A small waveform VAE, trained from scratch.
Model: encoder depths [2, 2, 2, 2], decoder activation snake.
Training: normuon at rate 0.014, batches of 64.
Rows from block 0 of the decoder of a small waveform VAE, named by matrix and row number. Rows with one number belong to one channel. Each number is 128 + 32 x the weight over its row's rms, rounded and kept within 0 to 255. All counts start at 0. After the name is the row's rms in percent of the matrix's.
After each channel's rows are labels from the 100 clips, of 14976, where the channel reaches its highest value: "lies over" is the class under the peak; "responds to" is what is common among them. Only what is clearly more common there than usual is listed. The data: babble in 24 made-up languages, each with its own sounds, syllables and stress or tones, from a formant synthesiser. In brackets: how many of the 100.
# convs0: first width-7 conv (decoder.mid.0.convs.0.weight, 128x128x7, standardized in use, each kernel summed), inputs 64-127
# convs1: second width-7 conv (decoder.mid.0.convs.1.weight, 128x128x7, standardized in use, transposed, each kernel summed), outputs 64-127

convs0.20 088 [106 132 117  86 113 146  82  92 139 135 149 115 101 130  82 114 220 122 173 138 131 117 143  71 104 134  94 159  87 133 102  89  64 132 180 142 145 146 129 180 174 156 151 128 190 144 137 105  54 188 141 115  91 156 130 151  53 164 118 105 162 134 149 183]
convs1.20 086 [ 98 129  28  98 124 145 122 148 157  89  78 131 139 100  92 108 129  96 136  73 128 108 109 118 127 117 168 103  92 100 138 108 129 119  95 181 194 146 139 103 127 138 165 141 147  81 158 169 138 145 184 167 175 123 149 114 164 125 189 159 110 218 185 154]
lies over: silence (73)
responds to: reverberation (66)

convs0.70 095 [ 39 153 174 102 124 137  54 145 123 135 130 153  84 138 113  93 123  95  86 177  91 132 136  98 153  57 148 158  93 120  98 127  71  67 116 129 149 121 115  93 127 179 131 117 141 130 119 172  60 116  56 145 133 104 143 149 103 175 168 116 103 134 227 125]
convs1.70 075 [109 145 142 154 107 106 117 131 158  80 103 135 173 116 159  89 145 129  59 162 118 155  71 139 112 129 160 113  95 164 130 164 137  88  81 150 141 132 182 128 131 125 162 141 111  90  49 121  81 106 140  85 131 110  81 145 142  64  83 171  82 154 105 105]
lies over: /tʃ/ (33)
responds to: /tʃ/ (60); thin (high-pass) (56)

convs0.84 088 [ 77  79 170 108 172  99 110 160  91 104  91 137  96 135 162 114  91 141  90 151 106 128 106 108 197 156 159  97 178 139 139  97  94 155 137 125  95 120 161 141 161  92 111  97 140 192 133 107  81 194 121 149 184 158 130 136 148 141 105 148 137  89  84 160]
convs1.84 099 [150  72 103 147  99 124  50 122 111 134  76 118 122 196 118 124 136 112  97 115 209 130 120 179 129 119 140 140 153 108  82 122 137 169 125 134 128 102 103 124 122 106 130 162 139 178 197 108 128 113 135 101  84 128 133 154 158 150 149 147 116 190 111  99]
lies over: /ç/ (33); /s/ (26)
responds to: thin (high-pass) (50); /s/ (29)

convs0.59 112 [125 144 160 144  90 158  83 123 141 118  85 140 119 143 134 146 130 116 158 117 128 117 181 128 151 168 136  92  96 135 153 160 161  69 120 145 180 133 107 155 134 115 104 123 115  87 124  70  96 105  69 106 137 101 156 110 136 102 123 177 110 137  86 145]
convs1.59 084 [187 214 109 140 131  96 139 152 129  72 104 160  68 133  91 104 103 141  98 146 121 120  89  88 112 137  92  82 112 152 144 124 140 125 113 136 140  77  98 127 112 139 100 133 111 184 138  85  85  99 106 110  90 167 111  56  92 222 167 147 174 103 106 187]
lies over: /ç/ (30)
responds to: /ç/ (52); rumble (36)

convs0.29 124 [ 86 150 127  65 109  97 128 128 115 132 174 172 160  93  55 128 126 145 194 129 120 181 134 114 150 110 130 131 158 187 110 145 149 148 149 115 111 162 124 131 131 112 187 108 136  60 147  65 164 125 160 101 132 146 134 161 158 116 139 200 161 132  76 117]
convs1.29 105 [103 134  70  76 150 143 158 136 136 100 212  94  69  22 108 132 150  79 114 168  60  97 159 115 131 120 141  75 117  55 147 169  97 151 142 142 164 146 151 133 141 141 177 161 130 151  88 139 137 125 170 152  93 171 156 172  87 122 137 156 107 132 171 100]
lies over: silence (88)
responds to: rumble (52)

convs0.78 102 [166  89 107 127 122 130  67 176 112 118 149 148 115 132 144 136  85 169 125 161  75 141 190  52 119 159 167 164 106 120 162 167 100 125 136 106 165 176 167  93 107 145 100 107 169 148 116 180 106  87  99 168 133 163 165 122 162 107 132 128 137  66 119 137]
convs1.78 095 [140 170 102 132 164 112 125  94 111 143 143 110 167 142 187 127  83 148 140  75 130 111 141 123 100 159 128  51 176  99 101 173  89 165 122 109 174  98 108 164 122 129  93 120 142 150 125 155 154 133 149 150  87 115  70  96 204 169 113  61 171 134 106 154]
lies over: /ɔ̃/ (26)
responds to: voice: high voice (53); /h/ (29)